python train.py --model="self-supervised image encoder" --dataset="fractals drawn by 1,000 iterated function systems, in grey" --image_size=48 --arch="preact_resnet" --depths=[5, 5, 5] --residual_init="none" --ema_decay=0.99 --batch_size=128
Rows from block 7 of a small self-supervised image encoder, named by matrix and row number. Rows with one number belong to one channel. Each number is 50 + 12 x the weight over its row's rms, rounded and kept within 0 to 99. All counts start at 0.
After each channel's rows are labels from the 100 images, of 14976, where the channel reaches its highest value: "patch colour" is the nearest of a few named colours to the mean colour under the peak. Only what is clearly more common there than usual is listed. The data: fractals drawn by 1,000 iterated function systems, in grey. In brackets: how many of the 100, against the usual share in percent.
# convs0: first 3x3 conv (model.blocks.7.convs.0.weight, 96x96x3x3, each kernel summed), inputs 0-95
# convs1: second 3x3 conv (model.blocks.7.convs.1.weight, 96x96x3x3, transposed, each kernel summed), outputs 0-95

convs0.0:63 58 48 51 58 35 64 60 61 28 76 46 34 51 63 61 52 47 33 69 33 38 63 49 25 56 31 59 53 39 64 50 53 38 39 48 44 25 25 43 34 38 56 27 55 54 35 47 46 57 52 63 49 51 50 38 41 44 52 59 45 43 63 69 58 44 58 55 32 73 61 43 42 51 73 31 46 35 48 57 69 61 71 64 62 33 40 48 54 46 57 55 49 53 57 41
convs1.0:57 39 48 56 49 24 52 25 48 57 26 49 51 55 21 37 40 46 62 51 80 62 47 49 46 46 37 58 33 36 56 30 36 47 50 54 65 33 61 64 56 36 54 48 38 58 55 26 31 38 49 25 36 40 50 51 50 45 46 39 35 55 48 43 37 68 48 45 47 33 55 48 72 44 59 61 43 40 43 46 28 46 46 52 32 47 46 49 43 45 31 29 37 35 36 56
patch colour: grey (83 vs 21.1)

convs0.46:48 57 50 61 47 45 38 65 59 58 58 35 51 41 28 55 49 61 33 24 29 41 64 31 27 53 51 40 23 62 49 44 63 27 57 53 51 52 46 49 62 37 60 56 42 48 62 52 38 48 66 48 38 46 55 56 65 40 31 49 52 45 61 54 50 60 47 57 57 50 69 61 46 64 59 47 57 11 47 51 73 66 57 40 36 47 24 39 27 51 50 36 43 66 61 53
convs1.46:56 44 52 56 58 40 61 49 49 51 51 51 55 54 56 39 64 51 59 47 52 38 52 34 76 30 56 50 56 60 24 51 48 61 48 59 57 58 65 42 56 52 56 51 42 39 38 31 63 46 39 68 52 65 29 53 48 54 18 39 51 42 48 41 50 41 66 68 56 54 54 53 57 54 38 56 38 61 01 49 37 47 59 47 35 52 85 35 60 63 48 56 35 42 33 44
patch colour: black (84 vs 53.7)

convs0.84:45 54 54 57 64 39 64 48 46 58 52 53 60 59 41 27 70 51 54 47 52 43 45 49 41 54 36 47 39 03 53 43 50 28 58 43 46 40 52 49 37 73 52 62 50 66 55 53 32 30 59 65 47 29 39 59 31 66 51 35 44 55 46 65 63 40 59 46 41 44 52 46 24 52 44 56 53 53 46 25 49 36 57 58 55 68 50 66 48 51 54 22 28 50 49 68
convs1.84:66 41 33 46 32 48 41 49 42 45 45 45 45 31 41 55 29 53 27 49 37 50 34 43 35 47 50 59 40 40 46 46 63 34 46 56 45 47 50 18 54 35 42 53 50 37 57 59 21 53 53 28 53 43 60 42 55 54 30 46 49 51 43 38 51 34 45 46 24 31 38 38 53 68 63 39 48 34 54 35 51 53 56 64 21 35 41 46 24 48 57 64 49 41 43 25
patch colour: white (80 vs 25.2)

convs0.61:37 78 50 47 53 52 53 43 60 40 70 52 35 62 47 57 39 44 51 46 39 46 53 62 35 50 63 59 64 50 56 58 58 53 18 75 54 45 54 45 27 62 48 66 47 49 58 44 57 30 42 28 54 56 58 06 57 44 44 51 38 65 65 43 60 43 54 53 62 52 54 58 34 41 44 47 65 46 64 56 38 19 70 70 55 46 38 53 33 53 42 52 53 47 40 53
convs1.61:66 48 58 46 47 52 71 74 44 41 56 56 60 33 49 38 71 43 59 76 61 61 52 46 56 61 35 56 54 32 49 42 57 49 43 64 50 40 41 67 51 44 44 46 70 47 29 53 66 80 66 57 42 82 56 64 36 68 37 58 40 33 42 74 65 38 58 49 41 51 46 54 56 58 48 64 52 48 56 61 69 43 67 52 68 37 48 53 49 64 48 55 49 58 74 55
patch colour: white (99 vs 25.2)

convs0.32:57 39 57 51 68 49 57 52 53 39 33 53 32 14 41 43 42 37 54 51 49 50 69 67 57 52 46 72 45 64 62 38 42 54 50 46 65 41 50 70 45 25 53 44 48 53 43 53 65 47 55 57 37 58 57 48 58 55 48 59 13 51 55 38 47 61 44 52 45 54 44 45 47 34 41 54 62 56 60 58 46 58 69 76 56 10 26 52 75 44 43 41 60 46 44 51
convs1.32:52 58 52 47 49 45 47 34 48 70 46 45 51 46 37 48 54 39 53 42 52 30 27 46 50 53 50 47 14 54 42 40 43 42 55 40 55 47 59 18 56 26 50 45 48 21 54 63 46 40 51 35 57 33 50 45 46 46 36 31 48 37 49 60 53 39 66 57 18 56 41 25 60 71 56 37 44 52 44 48 53 53 50 40 47 31 62 47 13 48 40 58 53 51 66 38
patch colour: black (99 vs 53.7)

convs0.64:21 38 32 51 64 42 16 35 50 59 43 39 47 60 52 28 38 54 47 47 54 58 35 59 34 54 38 50 75 38 58 74 60 45 62 50 58 38 53 29 67 33 39 46 59 38 63 66 58 68 55 45 38 26 59 71 46 45 37 35 49 47 52 63 65 51 60 48 35 49 49 55 48 52 48 43 66 53 60 29 49 56 48 51 52 63 50 43 44 32 39 32 31 58 58 56
convs1.64:57 26 55 53 33 39 49 47 43 43 55 67 50 51 54 83 51 53 33 52 27 71 58 50 35 52 60 34 43 53 55 42 44 57 44 62 29 73 40 58 46 54 57 49 65 50 63 38 55 42 51 37 54 57 53 44 63 71 58 92 83 69 44 48 39 42 22 47 61 60 48 49 54 42 60 54 55 52 35 59 47 61 64 56 47 49 58 50 52 69 49 57 60 44 58 46
patch colour: grey (73 vs 21.1)

convs0.62:65 59 50 43 53 73 42 54 50 19 50 40 42 31 35 53 66 66 49 64 28 42 52 64 61 44 32 49 71 19 52 35 34 63 41 40 70 36 70 51 36 68 55 43 54 46 69 49 48 42 52 50 31 50 76 36 40 52 48 58 33 46 47 46 43 52 55 65 53 18 47 51 54 60 53 52 51 46 49 50 59 34 68 58 53 41 34 47 53 43 49 55 60 44 33 50
convs1.62:22 50 39 51 37 43 23 55 40 51 43 33 45 50 37 43 37 35 50 40 47 49 20 14 22 38 44 42 32 49 54 61 40 60 46 40 40 49 56 43 55 40 57 39 50 37 47 41 49 75 51 37 39 59 42 53 63 45 40 43 41 58 40 43 35 47 46 34 43 48 55 33 35 43 37 55 54 42 52 63 23 28 38 36 39 41 61 35 41 41 36 40 41 57 43 41
patch colour: white (59 vs 25.2)

convs0.36:57 58 53 64 76 35 45 48 79 46 51 46 33 43 45 39 45 42 65 42 44 43 58 41 47 69 59 57 47 53 49 53 45 49 38 78 62 46 57 73 26 57 70 44 39 51 46 43 53 44 56 47 50 50 50 34 52 55 58 47 41 67 89 41 48 43 38 43 46 53 51 50 63 47 76 51 60 51 80 49 61 54 75 67 31 44 47 70 60 44 45 37 60 50 49 66
convs1.36:55 38 57 47 44 56 72 49 47 57 65 61 50 53 66 54 75 63 64 54 33 66 42 64 52 62 52 68 55 54 64 51 75 60 50 39 47 53 58 23 54 46 48 54 69 45 64 66 48 61 74 51 58 55 63 53 57 56 69 39 62 62 47 73 86 52 66 44 55 57 61 55 59 67 50 51 53 57 60 49 66 52 44 51 63 41 45 63 56 74 71 45 51 53 74 38
patch colour: white (55 vs 25.2)

convs0.29:43 46 67 47 59 66 58 49 45 20 49 54 28 55 50 76 47 56 57 38 37 43 45 52 45 53 35 40 51 38 57 28 43 62 44 49 59 37 49 54 36 42 53 37 62 53 40 45 41 54 58 09 36 53 71 50 49 57 58 75 38 54 47 58 52 37 46 64 62 29 52 55 42 56 56 58 58 37 74 63 64 52 64 50 54 29 26 59 54 27 46 57 69 57 42 57
convs1.29:41 45 45 39 53 54 40 51 42 70 52 37 42 24 27 38 40 37 42 52 82 63 27 41 27 49 50 33 45 44 51 57 37 41 53 47 42 36 57 55 55 32 43 30 45 40 58 35 34 59 45 44 48 34 40 59 44 45 53 50 48 40 42 42 32 55 75 67 45 38 34 35 65 62 59 40 47 38 39 36 46 37 51 35 43 60 56 43 28 30 26 39 46 37 42 45
patch colour: black (100 vs 53.7)

convs0.16:67 54 42 48 53 48 52 51 47 57 29 63 47 36 48 43 53 55 21 49 54 66 50 63 58 57 44 62 36 42 48 39 44 47 51 49 66 36 55 74 44 11 49 49 43 36 59 52 51 47 57 62 34 43 39 44 72 26 51 45 41 68 45 27 60 51 68 65 60 52 36 36 59 46 29 30 52 44 29 56 49 56 56 65 55 38 42 32 38 64 39 28 38 58 64 46
convs1.16:45 46 41 53 54 50 21 52 50 49 26 45 73 52 52 51 40 56 45 29 29 13 33 54 52 42 53 45 63 43 36 37 64 57 44 55 36 46 53 38 56 69 48 63 42 36 35 67 59 43 52 49 44 63 57 52 34 44 50 54 52 46 47 36 65 51 48 36 14 61 34 36 63 50 62 33 61 56 41 44 49 38 58 61 49 42 72 48 41 39 48 76 53 60 60 37
patch colour: white (66 vs 25.2)

convs0.68:48 57 42 57 74 39 39 59 83 57 35 38 38 57 54 30 38 43 52 60 29 40 60 52 35 69 62 60 66 56 50 60 59 40 54 68 61 39 64 56 37 50 58 46 49 39 41 51 40 56 54 58 55 43 46 52 49 36 45 34 40 55 94 45 50 35 42 51 52 56 62 59 70 60 64 41 36 42 73 41 63 52 71 65 29 42 61 58 41 49 53 47 33 46 57 50
convs1.68:62 63 67 55 54 58 78 54 56 46 55 72 55 53 66 55 55 64 62 50 33 55 49 47 72 59 56 54 51 67 54 52 51 69 52 72 64 63 47 49 61 53 57 52 59 55 48 58 75 64 64 34 53 72 59 47 63 69 47 66 65 69 54 80 61 60 54 52 64 74 62 62 63 50 58 63 71 63 57 68 64 47 56 58 60 65 56 54 63 58 50 53 67 54 60 52
patch colour: white (68 vs 25.2)

convs0.55:41 47 51 66 67 37 50 47 76 48 44 40 44 36 55 47 43 32 60 45 44 34 51 39 34 73 55 50 53 59 60 63 55 50 47 71 49 31 49 51 29 61 65 62 35 46 47 56 44 42 58 59 59 56 47 52 45 52 54 46 23 66 85 59 69 27 36 53 52 56 46 36 61 53 69 40 62 39 80 41 62 52 67 65 37 41 53 72 51 51 48 42 64 37 61 53
convs1.55:56 47 53 45 48 59 60 61 51 50 63 55 54 52 65 54 54 48 61 66 49 69 64 82 64 56 56 57 55 66 67 62 71 63 42 42 50 60 48 47 53 49 47 66 67 47 63 63 48 51 79 66 60 46 63 45 58 50 52 49 51 59 50 82 76 48 66 38 75 52 62 53 51 54 65 53 63 57 56 50 79 39 58 48 74 60 39 56 53 70 67 49 69 64 50 55
patch colour: white (80 vs 25.2)

convs0.42:34 39 43 50 55 54 44 61 59 49 50 58 59 48 40 41 40 58 34 64 54 75 39 58 29 65 57 67 37 52 72 49 43 50 66 46 41 49 45 72 51 23 42 56 57 46 37 68 47 52 60 33 69 42 51 81 59 47 48 50 45 45 57 52 52 24 34 47 49 27 51 47 60 72 56 40 49 51 60 68 79 63 53 58 42 39 28 49 44 34 50 44 35 69 45 41
convs1.42:56 58 50 56 76 56 54 41 52 48 45 51 46 44 60 52 32 65 52 33 19 31 55 47 69 58 59 26 62 61 36 61 60 61 56 48 73 56 64 51 53 57 47 49 49 69 52 54 54 69 49 48 63 51 24 53 63 51 78 47 51 52 51 64 34 56 46 79 68 54 49 60 58 56 46 61 27 67 45 57 51 62 58 45 49 65 66 64 66 35 38 61 56 52 30 57
patch colour: grey (52 vs 21.1)

convs0.31:28 59 32 59 59 47 39 56 69 30 47 30 47 53 47 47 40 13 51 31 39 39 63 45 37 70 32 49 45 38 49 64 50 48 46 54 25 36 60 53 65 39 56 52 59 44 43 70 51 61 59 49 59 40 42 55 36 56 50 52 51 69 68 68 61 62 57 45 47 57 59 32 60 56 72 46 56 61 66 27 71 27 50 55 56 50 40 57 61 32 52 35 51 51 54 50
convs1.31:45 25 65 36 38 33 67 48 48 50 51 42 48 76 54 34 58 36 44 43 60 71 48 53 45 49 43 61 51 40 42 41 43 35 36 62 39 53 25 76 50 61 46 57 56 54 54 39 45 46 55 22 41 32 44 44 68 57 65 44 61 45 49 55 24 45 27 40 53 34 53 67 33 31 51 52 30 44 38 58 43 38 59 40 39 63 39 60 68 55 61 41 38 34 51 59
patch colour: white (84 vs 25.2)

convs0.80:52 32 55 49 66 52 19 49 60 50 59 20 48 22 51 38 45 15 65 27 52 51 43 57 57 41 55 56 50 68 42 51 40 65 45 56 45 54 41 53 38 60 49 54 45 44 50 51 57 51 55 51 49 63 63 31 61 59 43 50 36 67 57 36 72 30 56 51 50 55 51 34 50 36 57 55 69 69 57 40 53 32 57 51 65 45 48 54 67 38 46 16 59 41 58 59
convs1.80:23 53 57 45 39 30 24 53 49 55 37 38 50 53 22 60 61 35 54 69 45 30 60 50 38 54 43 28 47 44 53 40 53 31 47 31 54 45 40 34 42 47 44 44 41 46 43 51 43 29 51 53 46 37 40 48 26 37 61 45 22 35 49 35 44 50 51 39 40 44 29 43 49 55 37 37 44 38 58 51 52 43 45 49 55 35 23 42 47 35 52 82 69 61 51 48
patch colour: grey (59 vs 21.1)

convs0.23:44 39 52 56 67 57 72 46 69 50 45 46 52 65 55 34 55 26 62 57 20 36 30 50 55 58 47 49 51 49 41 46 22 56 44 48 47 11 48 46 29 51 59 58 61 41 49 54 44 40 50 35 66 64 51 36 27 64 54 38 42 60 74 72 58 42 48 63 52 53 58 67 63 67 49 40 42 53 67 52 64 42 57 58 59 40 55 68 43 39 60 52 57 37 48 51
convs1.23:87 74 58 54 70 65 50 51 67 52 47 62 35 49 36 47 51 50 51 45 81 66 59 58 68 59 49 61 49 52 65 56 62 62 60 55 58 48 52 78 41 37 57 50 59 50 77 63 61 59 56 45 55 60 52 43 59 47 50 63 56 54 66 52 69 60 68 56 48 56 57 54 72 52 87 49 64 56 50 42 54 52 65 64 61 57 41 57 56 44 45 54 73 48 51 59
patch colour: white (65 vs 25.2)

convs0.65:60 45 39 64 58 47 39 53 67 64 46 29 34 50 46 37 49 34 48 63 41 52 73 56 49 66 42 59 63 65 50 50 49 53 32 62 53 24 46 41 41 52 70 47 54 28 59 56 43 42 45 39 75 61 55 25 53 45 54 37 45 62 75 56 58 51 55 50 71 60 56 69 74 62 65 31 52 37 63 39 47 39 68 55 37 29 67 61 50 46 52 42 56 32 45 59
convs1.65:51 55 51 52 41 66 75 57 62 57 53 76 35 63 52 47 49 50 60 44 38 33 27 62 69 52 51 42 44 70 53 46 55 59 55 56 49 48 34 54 38 52 59 54 39 45 40 47 81 55 56 43 31 74 55 53 77 61 47 64 56 72 59 64 77 52 56 45 51 68 64 58 52 46 66 60 59 62 45 68 61 37 42 50 84 47 40 55 70 54 49 49 52 57 60 47
patch colour: white (78 vs 25.2)

convs0.51:43 35 42 52 67 45 52 46 71 39 49 60 23 56 56 44 42 53 54 44 46 49 44 52 38 74 66 50 46 63 60 64 46 47 60 69 50 41 46 42 31 49 51 49 29 55 41 32 42 39 58 44 43 29 47 76 56 58 50 43 31 67 80 77 52 38 37 41 50 54 39 54 70 45 62 48 67 48 70 43 54 65 63 69 44 21 53 70 56 51 42 49 51 37 53 42
convs1.51:62 53 68 41 48 55 59 59 47 55 66 52 62 61 42 54 57 61 60 66 25 58 63 57 55 66 57 80 59 70 60 63 69 62 41 49 64 54 55 46 56 45 38 62 72 55 51 71 53 55 66 55 60 55 49 46 71 53 57 57 55 60 46 68 59 66 57 55 80 45 50 63 52 53 58 54 53 55 71 56 72 56 52 58 52 66 19 57 61 63 60 65 58 64 54 72
patch colour: white (85 vs 25.2)

convs0.50:45 66 57 61 62 48 56 46 63 53 68 48 36 43 20 45 50 46 56 36 54 46 49 49 39 67 35 63 42 36 55 55 41 40 45 75 60 38 74 61 40 43 65 42 52 50 38 58 38 51 54 59 47 42 48 15 43 55 56 62 65 70 70 56 54 43 55 59 63 37 50 61 32 39 56 48 60 41 70 42 56 42 67 64 50 32 36 60 42 42 36 30 42 39 46 80
convs1.50:59 37 38 60 41 52 51 51 40 44 47 43 54 46 80 33 36 34 34 62 43 41 68 53 43 49 46 44 63 41 30 53 61 38 41 41 47 39 33 34 41 55 55 72 58 29 43 59 62 34 54 30 48 50 47 75 32 68 36 28 44 36 40 39 53 49 57 76 43 62 51 50 56 74 40 34 38 30 48 53 60 49 53 45 49 43 39 41 47 52 72 69 52 53 58 31
patch colour: grey (69 vs 21.1)

convs0.83:22 55 51 48 52 55 48 49 61 50 62 66 31 60 31 43 55 45 50 26 39 57 27 58 31 64 44 79 53 37 50 62 46 49 51 63 44 28 40 61 40 40 46 37 69 35 48 54 53 49 63 36 57 47 72 40 56 42 42 47 47 73 64 52 57 38 63 48 40 71 50 54 46 49 45 32 80 42 65 50 61 49 57 72 40 36 52 47 44 57 50 18 51 46 45 42
convs1.83:49 60 60 45 46 43 65 64 43 54 40 65 66 46 70 53 71 55 42 68 67 42 72 76 53 54 58 40 76 40 55 57 56 47 42 57 52 51 47 62 55 63 37 73 54 51 30 70 65 60 49 34 48 49 41 62 44 56 60 68 59 51 45 43 48 58 63 67 40 66 36 61 63 66 49 49 46 45 50 62 58 73 54 67 66 30 46 53 54 53 61 82 47 73 59 45
patch colour: white (84 vs 25.2)

convs0.95:47 35 63 58 63 53 62 44 48 43 60 65 51 44 61 50 66 43 54 33 57 48 35 47 15 63 36 65 48 42 70 62 46 25 58 48 58 41 49 31 45 47 50 65 50 61 46 50 36 56 52 48 56 25 50 76 40 54 45 51 33 48 52 48 65 43 43 52 08 60 53 54 27 50 54 58 66 35 64 56 61 52 61 65 39 46 45 58 60 59 42 37 25 48 41 37
convs1.95:55 54 57 43 44 39 55 77 51 52 43 46 47 64 39 57 36 47 35 67 44 65 61 63 35 66 58 42 58 70 50 61 62 46 48 51 35 59 65 41 59 49 37 64 56 44 48 56 32 38 76 31 65 41 46 36 68 55 43 42 56 57 52 63 44 58 66 66 75 58 54 46 60 59 63 53 46 43 46 37 57 52 71 57 54 72 15 57 39 35 46 68 56 62 25 44
patch colour: black (83 vs 53.7)

convs0.92:41 45 42 54 61 48 64 41 55 45 41 63 25 51 54 39 45 50 51 51 22 41 44 64 40 57 51 72 62 43 58 61 55 53 39 48 47 34 51 42 18 45 53 37 57 39 36 62 65 46 55 57 68 70 55 54 37 52 47 42 24 64 65 54 61 48 66 68 37 50 51 58 60 73 55 38 48 56 85 40 61 40 58 71 63 37 56 60 42 56 43 51 43 22 58 46
convs1.92:39 62 45 44 46 48 39 46 58 35 57 49 32 33 49 53 63 32 38 59 89 52 48 54 47 44 40 49 46 39 53 36 44 35 57 61 51 33 64 68 21 29 45 33 41 38 47 42 52 40 39 55 34 33 63 52 28 42 43 58 22 38 60 47 34 49 61 45 27 56 42 38 57 37 59 44 57 35 43 48 47 48 54 46 54 24 62 42 34 46 49 58 30 37 57 46
patch colour: white (72 vs 25.2)

convs0.20:67 54 55 46 61 41 49 43 62 15 48 55 41 35 53 50 55 33 61 58 41 41 53 49 36 58 40 53 59 37 54 61 45 53 50 61 33 53 66 58 32 56 49 38 40 48 47 55 33 35 61 48 32 40 49 45 50 41 36 39 31 63 67 44 64 49 53 63 42 57 60 55 70 47 75 54 56 43 78 49 74 20 79 66 46 54 38 52 51 62 45 63 61 28 52 48
convs1.20:30 66 54 49 29 69 53 61 41 51 57 57 50 75 59 46 64 49 60 34 56 73 40 41 52 48 39 65 41 40 61 64 41 51 47 39 43 44 49 46 50 50 61 42 42 54 43 40 45 43 38 62 47 42 54 55 68 35 46 47 41 45 42 49 36 48 54 37 69 28 37 66 22 33 37 54 61 49 75 57 49 51 30 30 56 52 41 48 45 41 54 09 27 49 59 64
patch colour: black (86 vs 53.7)

convs0.2:30 43 53 42 57 60 60 36 51 50 48 58 43 49 56 43 47 83 49 34 34 58 41 53 35 58 63 42 46 36 59 54 46 38 61 60 42 44 38 19 37 41 33 44 52 50 49 26 34 52 49 45 42 16 51 56 60 55 36 65 27 60 58 62 74 52 52 43 48 17 57 60 40 46 44 44 76 52 61 42 47 66 52 69 41 53 48 55 47 38 35 46 46 54 67 41
convs1.2:67 57 57 36 52 55 54 66 49 49 61 45 56 51 40 51 53 52 40 85 43 52 69 56 33 60 45 67 67 43 45 58 53 48 49 73 58 54 62 64 52 54 33 57 74 48 53 63 59 62 61 36 40 44 49 53 64 57 44 54 58 35 50 48 34 67 35 63 53 30 39 57 62 55 57 53 52 44 54 52 68 71 61 78 45 50 21 52 59 53 65 84 45 66 59 64
patch colour: white (94 vs 25.2)

convs0.63:57 54 55 62 68 53 59 50 68 46 45 32 53 46 51 50 55 26 56 51 23 58 48 45 46 63 33 51 58 51 46 40 32 58 38 56 64 13 55 53 28 43 68 48 65 49 62 63 27 54 42 50 66 42 43 19 30 55 64 49 29 56 75 57 62 67 49 63 64 55 53 72 67 61 59 35 44 52 62 48 45 49 69 50 42 47 46 63 51 46 44 38 50 50 46 55
convs1.63:69 55 54 65 61 61 67 55 58 37 47 68 52 68 42 27 55 52 46 56 43 40 54 55 54 53 51 61 48 53 59 48 58 62 48 60 55 48 58 54 51 48 60 58 71 51 46 67 68 63 62 27 53 76 49 68 62 60 43 42 53 59 56 69 48 67 57 56 43 73 71 63 70 49 61 50 63 45 57 69 52 57 59 83 67 40 45 43 57 59 65 81 61 65 49 38
patch colour: white (79 vs 25.2)

convs0.27:49 47 45 59 83 41 51 54 83 34 41 41 43 52 45 31 52 44 66 50 31 46 43 38 39 75 39 61 56 41 53 67 61 36 68 64 54 23 54 65 47 47 58 46 44 43 42 63 42 39 65 47 53 40 56 58 39 63 45 42 44 61 87 47 55 51 36 41 43 46 51 51 46 52 57 52 62 57 76 42 58 42 73 65 43 42 34 62 47 39 44 35 56 63 38 53
convs1.27:73 65 60 59 63 56 64 52 67 55 52 54 67 47 71 54 62 68 45 54 41 74 48 50 61 69 51 52 56 58 47 62 64 55 60 45 48 57 49 54 67 58 63 64 76 49 56 65 52 67 72 55 50 59 51 50 69 60 50 49 73 53 66 68 74 55 33 45 69 58 59 60 47 49 64 60 55 40 59 70 68 62 62 50 43 53 50 52 56 76 76 50 56 66 62 57
patch colour: grey (71 vs 21.1)

convs0.22:41 54 47 54 67 36 42 48 58 55 56 53 40 66 13 24 59 44 60 41 56 53 44 49 44 61 41 52 52 38 50 58 53 39 54 56 65 41 62 42 31 60 54 54 60 68 51 47 35 45 51 48 58 43 48 55 52 76 64 50 61 76 59 54 49 40 53 46 45 40 53 38 39 46 53 56 64 70 52 22 45 49 54 54 47 47 39 72 60 21 52 06 46 52 49 68
convs1.22:67 47 36 43 46 54 56 43 47 42 48 50 60 36 75 34 43 44 25 50 12 48 57 51 24 56 53 51 48 44 42 44 66 50 42 43 52 53 38 34 53 47 38 45 56 40 57 76 38 52 59 27 55 34 50 44 36 58 48 38 57 44 48 44 59 35 48 52 31 57 38 40 37 72 55 40 29 37 70 49 66 43 62 60 46 50 31 55 33 56 68 70 48 34 62 36
patch colour: white (95 vs 25.2)

convs0.54:52 41 60 48 62 59 52 50 50 63 34 74 42 44 55 47 47 19 68 51 44 52 54 57 51 37 51 57 42 70 47 54 42 49 58 52 55 40 27 60 48 45 38 44 48 42 53 51 67 39 46 38 32 52 56 60 52 56 28 50 40 49 43 40 68 46 42 35 19 65 50 45 29 24 42 54 53 65 43 65 43 30 43 76 64 29 27 31 70 56 40 54 64 63 50 40
convs1.54:38 40 82 35 51 37 74 53 37 48 58 57 71 51 58 57 72 50 66 35 53 50 54 47 60 32 34 41 52 26 44 56 38 32 42 61 55 56 51 40 64 44 32 51 49 49 47 42 49 42 32 39 46 41 29 45 41 36 31 61 44 50 40 46 13 40 42 70 44 58 31 51 57 67 50 51 41 56 47 46 41 54 39 49 40 46 85 51 51 37 50 39 42 51 52 55
patch colour: black (96 vs 53.7)

convs0.30:39 44 63 53 65 52 32 49 54 47 56 03 44 42 63 59 38 05 64 48 35 35 61 50 46 49 41 48 42 55 43 55 48 62 49 59 37 34 33 33 34 51 45 53 56 49 38 46 44 48 57 65 60 51 56 52 59 55 45 57 35 70 57 58 67 36 51 54 65 49 52 41 44 51 47 53 70 55 66 32 54 40 54 56 72 48 65 58 53 28 46 37 65 58 52 64
convs1.30:48 57 53 43 44 27 25 68 59 52 35 15 58 33 44 52 51 39 32 72 69 70 65 68 34 43 43 47 54 40 49 59 66 26 50 54 48 40 57 62 47 44 33 41 56 36 39 50 32 43 50 48 48 38 47 39 28 42 41 41 24 44 60 39 43 45 66 50 48 47 31 48 47 41 61 35 39 26 50 28 54 34 59 51 50 56 43 40 53 34 43 60 51 47 52 56
patch colour: black (100 vs 53.7)

convs0.90:46 44 45 51 56 60 65 44 58 44 49 50 13 45 52 43 43 38 48 53 17 45 61 63 38 61 55 56 65 55 56 50 43 55 52 57 51 33 36 48 18 46 50 39 61 40 44 57 56 44 59 51 66 55 72 48 59 50 53 54 25 58 72 50 65 47 49 69 54 55 57 67 55 70 53 35 52 52 91 51 49 28 67 55 52 50 54 66 45 45 42 53 59 24 54 45
convs1.90:36 58 49 46 53 55 43 50 57 44 51 41 26 30 43 63 61 27 45 53 87 47 56 48 46 48 42 41 42 46 55 48 39 46 59 46 50 27 56 72 21 25 45 31 41 26 49 43 51 47 48 55 45 30 50 61 41 34 40 60 21 35 60 48 40 54 80 61 42 55 42 36 56 49 50 33 49 38 51 50 47 39 55 42 61 40 59 32 25 42 43 53 38 46 48 55
patch colour: white (99 vs 25.2)

convs0.89:52 34 28 44 41 66 36 35 42 61 60 64 46 54 54 27 48 60 33 42 52 51 31 61 27 45 54 45 49 58 50 54 52 44 49 73 46 40 45 45 44 42 37 66 52 44 73 34 65 46 35 38 31 54 64 59 50 58 24 32 31 39 38 52 74 57 60 48 36 53 53 57 55 48 45 44 76 47 33 51 28 60 49 56 59 48 41 34 38 50 57 37 34 73 60 35
convs1.89:52 61 63 51 51 43 48 58 48 41 31 38 58 41 39 57 51 56 56 77 53 39 60 32 48 57 48 55 60 37 43 66 44 56 50 67 66 59 62 54 55 57 41 22 64 51 30 40 58 64 47 61 40 64 46 56 50 63 56 86 39 49 48 41 41 52 42 55 41 51 44 47 67 41 43 67 71 49 46 79 25 50 62 56 51 61 50 42 47 48 43 90 70 44 40 57
patch colour: white (85 vs 25.2)